{"train_examples": 39062, "noise_aug": 0.002, "n_mels": 40, "hop_length": 160, "spec_augment": false, "norm": "layernorm", "drop_path": 0.05, "shared_expert": false, "num_labels": 68, "mixing": "mixup", "steps": 15000, "decay_fraction": 0.3}
Rows from block 7 of a small multi-label audio tagger, named by matrix and row number. Rows with one number within an expert belong to one neuron, the router's apart. Each number is 128 + 32 x the weight over its row's rms, rounded and kept within 0 to 255. All counts start at 0. Numbers have three digits each.
Before each expert's rows are labels from the 100 clips, of 14848, where the router gives the expert most weight on average: "loudest band" is the band of the loudest frequency at the time of the peak. Only what is clearly more common there than usual is listed. The data: synthesised imitations of 52 everyday sounds, one a clip. In brackets: how many of the 100, against the usual share in percent.
# router: router (model.blocks.7.mlp.router.weight, 64x128), inputs 0-127
# up: expert up (model.blocks.7.mlp.up, 64x64x128), inputs 0-127
# down: expert down (model.blocks.7.mlp.down, 64x128x64, transposed), outputs 0-127

# expert 24
loudest band: 500 to 1000 Hz (81 vs 14.9)
router.24:166177098163086079157097158108089145116135141169146118139127169146101140131161095108162179144107094105153133107127102186104108099071152125152151137106076181176125167101126172125132123127116104122080144128057093075165111145070160085121159147158106101117183099150098097134143095135066126172160109168090219117153190127148085112103116126142186146145161077139113185107136118084110070136088
up.0:152093131080120123132093125115180058155131102155102122043154129089167138138163164180135081119170191151114146152096171130130112096190082134169198144098133169054152072098153071106076101119092156111128073136197136104128155111140128133149145156130063124136176143129170083156127164108174147115110110064107089088186149080141152136145134142139121113103145143117158099102112126137111162149122
down.0:096088139149038148156071141132115089089173117149112171144159151123145166117118105092122164124122075126134134178191072171093129127174154094140109163131121193147214142150144141130121121173161092094068118105104069115118114163154131112147122099111144145139162173178091115084099086145067171096148149151131145132096157165210094120134157142118088100120095078127072124122178130133086126107145
up.3:134129068168145168070174141105135101060134137107131068065120084175139145108154129171064122176094104080133166107132122111125140110114072116133168112115154123156180094159164121086102087110129097185144079136132185162091179074114139133103155124122120146120096151189118154111148150151111138173142107141168150203155091136145166075116176116178122145174148143111052135133105113180114137127076
down.3:112143143146166106170079141105150106102076192153123116092173206191152118141156081057164132152121039122129081154151082073079129177144152141104139138120074129078118136118135098154096164134141063120133152109136094126149152110141161109145115128165192079108198107167109087162159064153108140128132147140205167103120134131112108128141082127116113104099100145115182155127084140113163108125106
up.5:137114135136098067090090106166126099122081129213111122124086162088147127138101122179156134120138150119133129161074187137166136106126124083162128171168096179139132138163092146126150186117124129090062120153098085108126088202111144189152156154119158110140141115172060136087153113074141067134173142097134143129145135135137112132111080084151116134142142099183145095124145165087019100172130
down.5:124090187118110152180137183177183092131096139022102160163103125096122135165067148162132128100123151103100158104172115110144143131115118155147063162129088131164104132136097144129207137143201147116103139114135143171109139129117131046131093115102116160141123134085132141060139163105161144126104121128135082111116146082108109087128176073167089102091154068128143152163132118133202126087171
up.7:152138136130119136123154115100131127069093140188157086131163115132086116121122123121128104174078185070153115143182102113131129061115132124151135131125150114126145133177047128069105125116092140190152091146141081146153171175106141148141139184066126139079103150170072180165152175125147092106174109101095158096192132157150175080094132101192087099203122069118118083137148124144110113129130
down.7:125082104130147171137154173089144103076092221085125123114194170152178130135143099115175064111110122076143112156141113082140092198158142117158093163092141155106131113147102122071091169135164128098131126161100129163111111143130151082130106115127181135075125151131148103131148126120155136095153119112150119146150127129009142132112104161126079043146073117159167096177111170122137129132083
up.8:139127179083156158060123153069104142089116106099136079110194151127157119133135121113144139089132154080136168113120185081135149154143087091143169169106127116126170096155107060097114096158117152128113171133108173196082141124147138127142136121122122140119099126154153101184175107163135106143001163098127130137121082099109148176168204148130083095159114125164107089123136106097176161082147
down.8:131149161111141161100119155089116099068115088170174129160173175147143079129140161113147115113139111128117135167097142099108142143149134149172138098079108114152186104173139060133049115183142101141138135148077075134093122156166115175110162182164105109095160167174063072110139100115093095130166184134122102191124093130090155168157131118100099093118083145175125087120121185155099131081187
up.9:120194036121138151175143122098121134121137143109142117142133127179145139099167130098160139152081108129165125113132065140046122109105153155137154072115151124123120124093164173097084090102152093154181140137107146119136134028115110085110100115137136138101109153077175105177147148154095211159155056151093158121154154162116130147158148127099179190144146147115106156100082099159178136124071
down.9:110147154148213128109083193193133163141130130095126081128147096140136098137126178105099130156167112157127034100113148131118088135104157134108131113113107115150069136143105137134187145101077165147165111092188192170124142139136117107068120157168118100176143080053160123120132127141141122135110135083158165088105098100113159107105081140137173141148099142047151157132124115134157053191108
up.11:126166132131138201141124139099119161162120131152140106157194115157143089133114111091162106094115135016132167125127131131135110235130102120107125141089162109114131113110041052125054059128138164121134161091105098148169115092150105126122155154156135147167158090130146102126108123165134165122089150189090102155208113132135120107134145154121141049102123152171150143113122169142160115100124
down.11:130140116115142192157203126075103094134131127135158151160136055139140060140133125138139119087132122149157112131116067204109078195145131189151091082091157120129117184111181095153064078101105133141135151158155094122125032161166158174101122168145121141104173151139109090093140179084093146102183146141080105141129102125105125128120116155074127123150103102125127118154141208123122116135138
up.13:135093139141094052110090100170125113137100119191104143129084161082127144134103133202143136118158153114142110167085172154164129109108126084144111172184098173142119137158103164132162188117132144091059115142084089100117079204115148173145150131110150118142145113178060147071143120071137076143184144097145149134127137129134112135118086085149125124131154098181143099128148165092030102163131
down.13:118107179124117149169139171185185099143102136012102151162101117097122133158075156159121130111125156116106160109175115112144144121116125153141075152134093130162094124136093152127217136134198154116111131111148154176113149115114127045129097114101110159139113128071140149062133170105168147123096113131136083101116142085118108086126170063165105102086160075118133153167133109133211128096168
up.16:142127127110091104156083108116161130077071133174173130177165116136131105123129109134156101180049197090148133130118080133093110055132191139161127127129160121116120126164081132066127150135086138164146134124106060159144162158131114148125156151080162185120045123135078128183163151153154089093140122055092155119132133182103195148132129142156125115164101082126138086149140141132114092073161
down.16:096099100148135139122138184096124132074100191130147111134209172150188086093153104159140061125101159093125121141106126076143080169165206097198098137085153151081154081169112120076083184138145137127144107164120137141102138149167103120137101130151145143107100160130145090133173131112177153122123121094114134153166083114064146150113116135144079021117071128155117102148108166108130133128123
up.17:131125120111162105073178152102134145080099117102154129104140086130156138098061123188115151139112173134152139121154168107146165127127153096128151154151169064143158092107142080124076176137105110159106150093203172157108179101131121095166128121104105193115026073108120192148142082114118139126099162100064143139149090106163191133136119124162108114147156176152150092068168118122117173089115
down.17:129087193176143098113089139046109106064104114180151128145150194118163105095098107092117155140143062112123148139129113110125087135168121060067135145147140108144187145150102075140091137163178123129102131152129120116151126128157144115194148137130135146153105167185104150134195053137135067076119140086164134129123104155137108127185092158140091095163061169134146100159150111144148137159076
up.18:098107052125103138103152123085176108086110101131125118082119085128191138121152129151166146132174212131118156099105142119179083131187105150194138171124119194098091133135093171108144084116104116138112097146160140101165086146152121129128116115160159108173141133192114000079123141147168119118124082086098172110145166106093132152136142115119080091117169126133168147152103140139105134166093
down.18:118117141198091089137136203096138085068121162130122153154085141119144104106120109139129136164126063142156103116156103151119113129123173106140062178152093131191195136123096112113112126133168094088087072072133117166139158148104144143160144132090185152126161120175102144087121087124091170117087166119120188130124135119143075108112080112148100122126122077175072177130186164101117154211105
up.19:139145119143132092092073122119159095125120113121126070137172166130174080111154108090157126109125144075143186118114190091107135119140136069196176153144115156138196085155124104095118128078099105105088137155098128117141137155145168188130168128135167112144128038176130113203156088161140119101054146083167102142162101164115154151152125096146131147136123159162104069073129109070085140099157
down.19:126081181139115183160092179118107108091094116151133170172187165108138109144142138109141140096123132127077144133143104118113072139146180109177071117067110127163144118167119110128108126222154123147105141171076060160083116163168128120131111120118098116146174197151085060114174106136110125119155169134125104157107155111126145140140171151121070061129112087128146142165104170132136071058176

# expert 19
loudest band: 500 to 1000 Hz (68 vs 14.9); 1000 to 2000 Hz (31 vs 10.8)
router.19:177092094152097107066088115104135104135090086095137174073114114140081177121148081122143082169136157099184121146156151120141110150096111080118182153122091123155106144096085148112079154195094170164127138072176148077103153103116140109119152176146127092132147059188127171159150124150082116138107098169112173134195168161200093132157171144092165120086105132131133128095144097122107135085098
up.3:093132134116099063124195115174154118122117162171109090202086101169113093112113198168116149132087115183093154133133121143086130141148210096197144158156112065095144081143134154145080151101139136115143117140160081146138098158111124148172104126143018129138163082113137122140083110101150148146185141049094153134116111110098137144108133139110148136105177144136157108101113180127109169115168
down.3:152136095130186130120129120095123140122130176130126138113150139161141120124108087097128107114148150110154134117151117140110176242120081137130092101089137103160146142147123087096125139135146128174053129108118142162140116136152159133148115142152170154119097089185156139145000124136082122110128165170103132165145092138110181146130106144139117132173071140117117090140137124095189076148139
up.4:115153099108138164163103157150146131103135116158107108128154118086129089107118142159125115096069167126133125162140128145148110193117098141127137084132146098111137150168114153165073071093130141104129132189111068142148074153124091113168091080140212192084147161066116099093182193147135135114158160139060087068145155153087135106112090118148110079149106087134125148239124134147132147139170
down.4:111103149136122122167220110084137142065084091193140127152133124097130109102084177154185158170136123071138072123119136193113100085196130112093154138121170113088152136130143108093152077108070141093137091152132141157151128158143099162105172135144174144201156081126076145126093118029150133114080130103138147114136100101180115096118111131130111098161174151151117087115126132139107119183094
up.7:162119057163093119059140140116197096127122096094139155086111106107099133090085098180122075126162203064187145137175168156157158149071090125124109180111163140183119145117097183120093140154081109123124114113134120098159161105145128099115128145101163113134109112162097157143154108134116072079071085166138159171168165150124108113163159099131146141091173145162077147111130129078115111060107
down.7:127118182136198090101143150170112162126159127069115112141120109124069091105081178144118156165183105092101106110088166125141139128102122176100115169132114083135081162136125130134154122119086229129171133139159164162096142093146147107049149180170139119166132084048133049122137175119137136133158145104145119141151102098113136148123083070116149159152154096079109138168094129131139065171128
up.8:120146149086153071155165142126136132149119111156141087178130128167130113092134167107135185108067167179113133108111122156091108118136191104251151130174145069105159068130094172158115150110162138150115111135172081147086111141066167138155109123141011124151156130113116148114077129140135153165154101131088126175114166137122118177062149173139135112112168158113147140097101152140123147120136
down.8:102164103183158135126144121126095173091154139112140116117120167191119124082140090084142127157169103118151129144159120182097114234147130095085116158079117124196124157127127181143092112124114153110076132104118131096153127122146162121117136153179144143152154122170128077119004136174098117092147117155107156116166099157133147114120072111143149127168096128093123112168148128086183031138090
up.9:130122152110112052125173134119145094139137125115112095169130116093104105099115186135135157143051124178135144084110138154075150094148182125255159096159127057108137127136123120140124129115137148122133110173182110133084129124067115124132106098126038116189149124111136139098098162148121146183161131101101120185131151143114154173098159152127159176082158149146104133098060152129128176121164
down.9:085168098156161162169156140116077178082127163152143106133131184182155133073106116101131126130156086152132090153145129161085104213140143100106068132103129144155176133130173164152125103095141104086071120122094142154137103138147146128114114149182152142151121117158137114107000138133106157112153140142121165144153086116127176097117066141132141112167092147126123102150133136072184056138068
up.11:089142117103132150182047136109117136115130093106094101166147118046140082102156133109132156130106089139110130152137137102142154125152103167150121096152109094122101159178105120107129060114140139070103143174121097113138097182133110125132115087123253163080111133120117103104185186160118122186200169144148062117152190114105134130136079109136137114126106130156158144212131145096118163101128
down.11:153101162104109112113167107123112147088142054202156144112100168122163160060075176179132127149180143066064111184138150183120144048175137088149154129156143141114178085131126137109119113115129160117113115166109138162126139141131134147146153125178103098181127078145147127110031076065158113107091153105164181137117122117202091131125118138118086094133122098147140107122125107125130128184127
up.12:132139154108110150142100152050123123113119088093113098118170149059122094106137151131162079102088141102119091128100154166106097128136080183188152117105153121151159191154117126121078055103139167129159150182164075132090150131087144152147078113145139139139155197131163087064150205158131099190180125147093096135196146143107148122146162128173096092095076097143139140129109122172140118085124
down.12:096114130103072161210114131106091161103145106171117105132174146111172161089091148115150115091158108090118059159144088114130100129172150086102150168147154181087207126152127135087131106122149147080129141165130160196095072164117120129150146117156151146160123157134150134079067110110149171058133120085147180128122103114146107116109134189106045090140073126165128079170116129115167130151095
up.13:111156095159073163100204161160122116096069151143146109145078125101129175140043118141096167137138020203127123139084088164117129150144138103102150121119090145143200167127170121174092112143139121132107085128151099132199087150157118146204138151092131115105126126120164110117139112094133101145169122138123139146095129074165123072100061154113164119139134137159153180093137120090111152116088
down.13:172158120077136153116183154096125120104127154081154161092049105136137121124053043172139115168182117074117160167121101104145138159110101173088132168119121122133124186108104116147100096142129148155093186094153131110106140114157161152079169182166153160148118089190105130144118162129142114133119125130117173150157099159097096205144124098096135143143122035094160082089115143113181122091122
up.16:129188122162111144105098174133127123132141123145097083120159066099155113109120139130116107079076174121146113143082135153140100188164125124144148118104079154107176138166090175173094091144162178150058149111157116120178127117100066166182146167101137165142124133102098143093127160180134183102189130160103073098162068122158088134091098151143090064111138136128172181113112138134052142145079
down.16:147089146163121138124142086144107131145098079106141132126202120101128129117139124140198131126171158011115099141133048139124095171178137150096138182107169101108090170103101115115112140118071135137145187116173118086112071105143167133060159169184183126194150086159110105117151158131143121111131075120103196145156111130102085128110148113122087091140106104125139095162080121136158115119081
up.18:156128133120130114089153107109100105133137129112114114125164164146134115166211118168151152084118129206128137116119121099139142063171131073237180109140103115099161077123122094122147156129144077174129149150123115116115079110086130133120072106141060162118148121120156055052136123073142151190153117086119165139139167064107126133105115141107098167149140138183108140167093139123107208124151
down.18:113128089136153127123113142079092194045150122119147148088140129152202128091114117150130140132113154133124130141169127147138107175144154066112097163114153157127190117125157116132086136115132079081058131085132165133109151121133104142162130130130141122141074092182166194166057047146104165121078133137105175144130076157166144124142102158178144107093111180147130129101141109063209116109077
up.19:125110102178086099053171149151166085105075133121134132130090104103142160104016109213114121126115077152144101097121131165140145171083139135134074156136164136164167163135133139143092173158135124133113101107148104140155153124157119089192107151061149116097071159137096131096145117129105078145122086168145155202107107115110131136122114108156127131134164145163103234099108112103108125103086
down.19:149129130111163117087195155089103120132135179063145141111089132140112099139051093155121154139157079104098126134096131110133149149069082207079106158131118102121125196087137109162127129106069180129150190125126150127134112104140167108078137185166130145098133111092103080123151193124148137147163152111118121178147075126065155157126085100093140155198148049109133081137105141132176140106116
up.21:159129087128099137146085154107153083100070150125036094129193146092154130085165123128194107137138087136142104162090111108105099147163133143176125088086109139119101173156125083104080086095144155179088137137131100104189109125119117143162103128149233148129092150115116129122156160155149133188192140090100108113128123062140153089133114131158094085144098101158192147182128080134106145123090
down.21:154116135129088139139203136119096128125106152137147171113095096159129159108097088125201128145162138034101087146148081183120135186158111086087155201130175182139143140090132138080100130139115147127127121133133195145117099146129134122117188127159144125170123103183133174119009104111151114073090087163119195128151140112128080131130130157119082080141127122153144106112151137105126088121084

# expert 53
loudest band: 250 to 500 Hz (36 vs 11.3)
router.53:150102188137099109160126145143092192151149126073143174095133134101108157229150105128108112121126102126105095101183121101190105129103105120076131109120136139103086149121102103153200152107082180094191134178145144116156166112130144158084133125112117105138169087108108160098125122134208177166102081120134097103092154096153125121060146133153181114133121107051161089154132118190134102084150
up.1:108129143098123183120063047137127149111167121172209120093110161213134112113122143148122134136175077114105099184141082116130100132123047094119152110132135199165176093101140163107142081109135101122144183080090092118153152115121134136097112116155161106109175099156149180133137122143158107116124151082120118066180150130180152089111155060129083093118107160154144095130120112139182136135073
down.1:119136131124184138086176181094154142086092179134153086169064128106120134135116126162100133200143152139126175129092136118104171075099147138140090053144157089125063051124106142075106106169144151149078134120109109167120101128141074119142100141126180089125110090153094147149199199078109104155086140165112136117167092103165148103149126135143138145193139112151117173089126141063151103153133
up.2:144115154110109186131056059141104167152164117155218120051126137165125157162097134100094093110201055146131093175160130164126118139116065087089155119113139172138168142127156111096126090107121116096155146099119132093151131160142150152091138179144127097106153118156162181177126166154143101112137126135120098081173142128158137099127155102125103161115036124114115062121138128108188097117081
down.2:126124122114168149085202183122152144122098147121136103154060117081101119112144123154075118173137178107102198118078144149133179056148133113148095064140159067152087055119108154069108097155124148146071162157118112139123100152135072111158103152104131079121099089145088167150145176083077103159124124153137140095165092122160171128170133139139130158168143109152160191114124152066143127166131
up.3:110145098071170128135234180163134133053193108112175134120096130163156127134097115216149132086083144059104119182082134180119130137148080132109104133125148168095169103095150181175091137142127136181096162095137127127091109156112098154141091094149044170122127125136128113123147155114106117147142122191054124142135123117094151146122118130156115093082085113154087093148156134136109136104128
down.3:140124187192163099148162073186117097148105152126190143093133153167070114136193139110138132164132137120160142182155156141132119184168192110140116125167147087112105044114165147138079156139062086125080117102155092147123118111138082145134114101112066080124136117104077122057053180109162134140122156119086177155111122097087110126139103115101177144135106128118147148079122136085138111110155
up.4:127130141133130184119088042132116147101147140161189121090115174208122114137116138150133115133190039111115122165154079119127119171136035115121162098126135175167185127114159125075139086118124114120143148094073112111129136123110146119068126132149173100106172078151166191128131145116150102122138162103136109084179158115158155068094147069132072124111101136165137093140127090135170130140070
down.4:121131135119192121081166184110159139107081172133160081165063124100104119164137134169100136193141170150144196135095139116119162107112153155125092075125167073136052048130101155070094115166112151148071130129110101148127103130136080127149083148123158089128105113146073158138167204082120107129081132165098137112151094103138163108163125128136151153190143109146125161074102136074148093151133
up.5:115111110099095109122060110116145153017121150124138095107070106140157114120135111140138154151129081122127124162143132076126163072141090173100176152182036160096109116181138152128176083139142154129111153087131169116121179120127134124127110119090255146115126066126050126178187147122139150136093137109146117131112137126120103155155154103132090157152157140100147111122085085121133136138132
down.5:162111131144144163098123159151093101080125090116092118142108130091103167096121088076136122172170113134165140093103129152094156055134131124140132066129161141140138139094128165057123088150115127164107151146111167151127148111151141111146102154114255128173066096125175107087156149112091131166171150132180120101153076195195110100140122100133118163135151117160110158123129148131112118161140
up.6:120157139129115127130157134125101184162170071134193124134141161049103122137130138123119113113130122138129108206159072161149143026138085130110177079142174175126138198128134136096153077111154158119149111117166047123159090156141118145126150163118062152111094107138133171153162133113124112107127188143090117107085115125211124149087133069162096117155091137107084091147138149119155097099080
down.6:136100144113169143115116155138152088121089078162146124106004124098097117149161122135072115173141109158118221119101121147138188027154106112145108099140132095169131068110148159070119108168130103165127137145091132130142168117134087145131137081105074120151108117103122113135145111107089140146149159154144139132088110161153176133137131168154177247134132162143100143103134124075131118132149
up.7:131148138117118160115164155153172086109160158191097131181136110081110136162111121151137083171125166152138102169079150147143135138095181170117105134115148104097092042130174102173080157135099117106055091107119129140114167119147112176138205103123061156127140091135078114129078150109180148103182094094149130125138138106132110114159124134116220152065126109088105110186178131092090120161128
down.7:127103158155152106141030153130107107170094081134138134087105120159110065114207124102145141134143167111139181091125129139125138144115185055190118123147151152163170066139159143085094131157124113147148098127109148159120154128131082141110085098130165128137105158144127133044000149135147126154069145116105159159089135122134123134144079134156144183144146144118110164147108145117140113137158
up.8:135119123144105114110073107085152092163108180135133114106107159215132143129086161103093142135107092114136105161123134100158127190079126096129187112166087147097133139137090172125169214144154152114083203129196103092109134137104138110165116145152151157101124132137086167140085173127113148088130147128096140137083128143150079170163122108148072168103033130145080090156068139098145172150095
down.8:108073124095159149105157155110151125118096056158155074116088129117107132136137157090140140151131166117136154117065147194126176062157103127136159111124130092130124146104091156098119144106103084225121181181094117128107128171164094137126122118136060148149105114138151119116020164113034156140129168124062114111130111172150169162191139084126122168150115139146132180093133139131119134134140
up.9:093149077091162140102148103159131146125178148128187103089156137184115094088133103176100146084092150116111087142085134195130173189138110038168089162123131171116119124129113220159104119103116123142103165101195080165100153151136111141148102102159052197129136143131133141153121131065157120123178112159089133139100154137107150133088141118133148095044107165134093120164120121105130152130102
down.9:138081127179147131131117150117098143130084094102168104062118089161124158120141063103138139131155093124104159111152124109101139182123192067138105177153134132155096099077168141089099192097095127156144138149119121193117155158168094115159145083084096119114131182154167120120166061161133143145124103131131180144074122171055137204122099106156173150095152169133071126125135115077101101074165
up.10:119152149110126116132078054145104143156158125116186136034109128100119121162108154108098182131134126183107056182151115108117156087140007140096169132156085218089117094145169108147203156117127097063165149108103101115115125185150149156123131141147150097098100136097136156137186129170158135123146126123159106120118112119159127143130115144163089155117075157145108112156131097136145140079104
down.10:121115128112149168102138174144146084112104119157150094112107111123114152083167072113152114153151156080101134121108107147144131031163076102128103165121153085110092094119139101112053136163107173180065180147103164140162117112149111108129127075037157074143079098122110110140152121115088146219149129139216129109164105158068183098159107119110113164151101154138143162121152122113123124145155
up.11:105134129119138166117090046132108163110161161137167129058117175213119132131099145110119131141169038104107104179155087100102132179141037121120164102131120183150196112122168132100168092117132104115149154085089119130132131112133153113080129131160178106117146072147177173135127146131145098116141164120145101091174144114155148081097142081125087115119086156155128090160113086124189127132066
down.11:131118138125197132086175178098142124100080188131158086163072118107098121165137106162091122189146159140140198114095129111131170113117130156120080088123171058141047061120108137067088130159104150157073134121097110164131102137143078123142092144113149084119116113150093153138177198088113105153090139168113140122157099114101179105159127131138148155202140101152130168077121136082144093150130
up.12:131166130139135109089138060124086144188173106114175151100118164098095121124133139143060168110120041106107134210169093133173184056154075132123132065139132170142162098156145181133152043129134143103125131136192084118155108132156124154144116159131096083138084119156122151110133146094167107120145172139095123160133073128199097109110117130155130133130105099101155095105065132151174155120148
down.12:141092137095166128080135166167122116148085134102128138112014091077128140139150086079051136136155135168117144097100108085108191064112102126100125132160135069164103077141138122095120175144075103148108142152094131131143137151148099133136142102110081099120110147120169119129184124135097119162121153156180158175119093150072159168149146142157141240146169153121178167123170123110145121142156

# expert 0
loudest band: 1000 to 2000 Hz (54 vs 10.8); 2000 to 4000 Hz (37 vs 8.9)
router.0:139155087108216121120167176120165169095081128112157069129100093097115126111159135076136130117113169082170086181158126099147158102129172146138098149114104110161136113148104196084113147090150129094143116159170144171135165178084161116158133076163132127087091105096090118139152170109134095090189131077079125094150176132140157142075098147187056106181142076101114111161132133114135086149152
up.2:144117157065135151152219142093145111119119163145117121102092112134107109140032148246170112151069108111097118122117105172067106159118075153109109115088135165139094181140124130156094111136140136127132146199137077145141128149115164135131175110156131096130156126162107151209115148105109087091106092154119159125109126123101142133126099083103123063106167101133185104108077083109112114179117
down.2:169113117149053131116153155106129075105024201083111121142148083151125157153119079131173041091132133136176121105125128110149106212143144099131056175072175142123139157162179109097134161146074127121146123116099152159130105146166114117122158148150186117117110106128184096125147172108151109125119085069104128118121119082056119123114140156115115126171096119141124087170148149089126096108118
up.4:107143088120119127144150140103136148171151102156164155132072124116174124131097001130116133108092124157109172123121109114107110151118157138154141132103209149126106173130120113132060154047156119154088133154165079106135134139175091208118102194140176103115082125106078076138128119115146159184111126128167093186136139159106162095141083082111156151110128150137094121147118153163051094118116
down.4:096144128136076160117121115138145138121087159107128156088155140179128203105106125136123084140121163106101179179147139109090176116162133077167100131083158134119081090154108125100108139179130098108127074149095118126080171142124085107143144090079160091137181126149205099161107166175111116090145149132155141054180150086076198120140132197127119083133159088124114115165159131064164099174149
up.5:150106110231136141172154138122153127116201137090144139126145106130115148117121077091116155100124102139072195096049104082178151175135111156131127110185134053120103105160179143132162048134122129147077120101133153121171107094111122184156113147075106171157138166175101154120113121119104137181114157227130076142126100171123114065111161105115125092128135132145150141115148138103114118134132
down.5:102144116143181171169104111100161166110161092103177127054101139189088154134106077113149136139114111102117135130093126123155161185132108121120106095170125134107084118128153115141117049127162180066113100143184116117117132127143109143096070144138127175118197184175047138130099142112130099168151122187113114163162124125076185095156131134153163049143170124128141125068090106162097126177116
up.6:069132105222110109129167145183146122092106158105147119102099169222095136082109096149113102158155082123116152106124116122062170170142157033177135086135122116162089065109091142149118135100143132105132110166095144114101173128169154108152083124139159054163145109132111120202152132124137154155140085143136161109141117098131120102122146172125142058105177095113083156145087122123084130138144
down.6:176125159166143124085160095152072114180103219113112123114064172170161117090155145095055158091148110153116155163140151104121166153155162095151193109166127123100104076133145176112149187203158087131132135073084097150090177094117110150142140090151107091148149194146114110065067118143112125126124121101140136147114133145143104184127155156110107147125141134121092106074068114101127158153141
up.7:096160152067154119167110138135085102190131115104128098079107123152092153127151169109135100126125155164171126089160094147140174117114117119126129087179125241087184156160186134173125070200151153130152102127143076115105078151142079083118179143139120122120145144188100098084133083081143108067141118148092136158075131126123125164188127121145172127120151113149124160075082120099140136170136
down.7:135123103118051163110188113091120123145091136144130125149139097090161186150099204097114168066162114109181136165171088092122116118158141173129115126135148158119129131106127198076147137163157118072168176050107114158161099092095115096168136085162107054129110123107154083092136130153096171107147123125098100119143182106196091120134149140075059146171155108154120124113095131123134104112083
up.8:113121130134170188105053123145081100080137070120156122145095176154140074085152125112142186159103151131126132139120127139143151108175140095151153067177159128102117115113091141156065007103159149089159127168100134138134149138138108166095162143112213124131131113145091171120200154099140125129104135111167102136047120132177098079200134105130144144099116145119114138124069118103136120118114
down.8:136134137113069134099056156169062165166070106106099121095136129115189107086186116071107124151126144113117144108165130109152196052156162086197149079137141174086138152084132137090112069155166146126175112132118142131123151130114070130139188129093172121127077127111144062120137124127150106155132140109173124115136107177132138159103114142098159172144171153088157189147116141062102173127153
up.9:076130141188126140168112164175153105088103134109151129070125156232123118113095103122173085139108125115118139103104134098122135190121133018114131136146107190151128066144138141156124159127159096127141113159118130108136166122201168103159104119148139128186156156122107086138146099117177154117146074106104152107106136101059131094109166166115153076078175094105076174146099123155072150132146
down.9:182074140157110128099132124141090154135122153115098121137065190155133152117157125098080148140154117180133153178151169111091168080180150132152184110113150123119094111061136173105160147187113102125156103049109124176099218102073107131161159100168116085158135164132139108052066086158093154117148110115150146137147147141203134147103133180121124138115148128123089119102077085156129141146111
up.10:149092083184141108164085155128107103125173094134137080178136128082148098133108155062128179109152049172123179109167063134118160111129092147103176115167092081148131143164121091142116094125150127150117147139112142097158107094109128194124122162121151109169135103133110177131106123156107131191085104136223119181063085171125112110126156119139145186108109116123173104062092139167185118118141
down.10:116164114123106112139066085105105182100147117159110154085123170193196157104138091162167181170133100120135126108130164067152127132116105160140149147164110193098135139084153127148126082113181106102119121117111128083104158076145125154094089127125208140131135112151076121122008107134115107161092114142167129150166095123096128100156127118141154094098169152176183123076083133169076159144113
up.11:138095089144154148177117096100117128113130104112140113108102109090124108106098120075144255083107089133138161125126082098144163139123144172142143112173142124133128143189121147136161021165195121084129127152167128140158116138097149136161101142076181103120124147156079113087148161126086067151125147128147095162077098174158141167152169104147122184163157142127149095073084092110165120134110
down.11:124160127073085148089079145182113177092094083125104141102112180146155119091114168101192173158117123067101094146189116114148194112138072115137140134181093149115132148065124132126164049157152126075157192107112166128127124087071123115147139108146204100107110073145148133115080136144125138151133108148152156081152118132114109149151151186098101139142181118135207135103110130140127173169111
up.12:137109013137198143150128142091120150128091131109180093079114125118153133142130114102122117102103156074133069157142109127137133150098110077133101143106157111146175089118097184090110160122108112159155160104181152174137142163139108153142148116201127156080111118120082135132169163138160098120183123097092134121150169181140167150083114151199107138127063101117091065143126202101107086077127
down.12:139116171129054115135115115215094061148125138115105135157136141125123125157084147106104141102139095174132179107190136128161142113063093096110143118133088100143085135086112119136179128160167172111130129119084138162128140072104164065170146110096123103189186093149225163077113140194115183147089153130176110107104106100130086148152163107103129138076111161098145119169133118118161138096159
up.13:092136144111145112149140057179100117166126153111153099086141104144109149071127155095119174135090154140166112110184138111127176128146148130108138083193111230096164071183152142127179098178155151106171130108134064097140059140145093111125140127146131103144173134156122134142146075067153103073134137156096092165102107137138066180147152136120129134129142124142090181053067118105135165137135
down.13:143129129097051157101136125108110131163081136120118091162109132099136138145119205079130171087183114123172141167194043092146140110131088146130113161148143125139122171106139157087136128179177114101137169036131119181160111105085147112191145093141130073132114113106127106064097144188063161113151149133112085081156154143152106133135135154107082181184140119174142097099110137122154099106114
up.14:156122143157105130209118138137138094166127138109141115061178155186128117107099122163145100108108133134082106065114100170080113137133104041092138137160132191128143133146143151160101131126141097146127176141063053120110158101160146128144126173111058157155207221183107124128125117128152131105112094103120166135094125147082129129117165124077135090094158122094123167126061102160141127119072
down.14:161088121122124134104088179108136120074090153124115140172069204175075136148141097088113096177170131190174133151141120057133176055089127128129149125103131132176080117091114137094184153174103125143151121069131151179126197139109105102203152100168164100142132100130210130075128114138146155122164111087173143121124120140154116115075086135130127139135089122095066107114122138138134096122114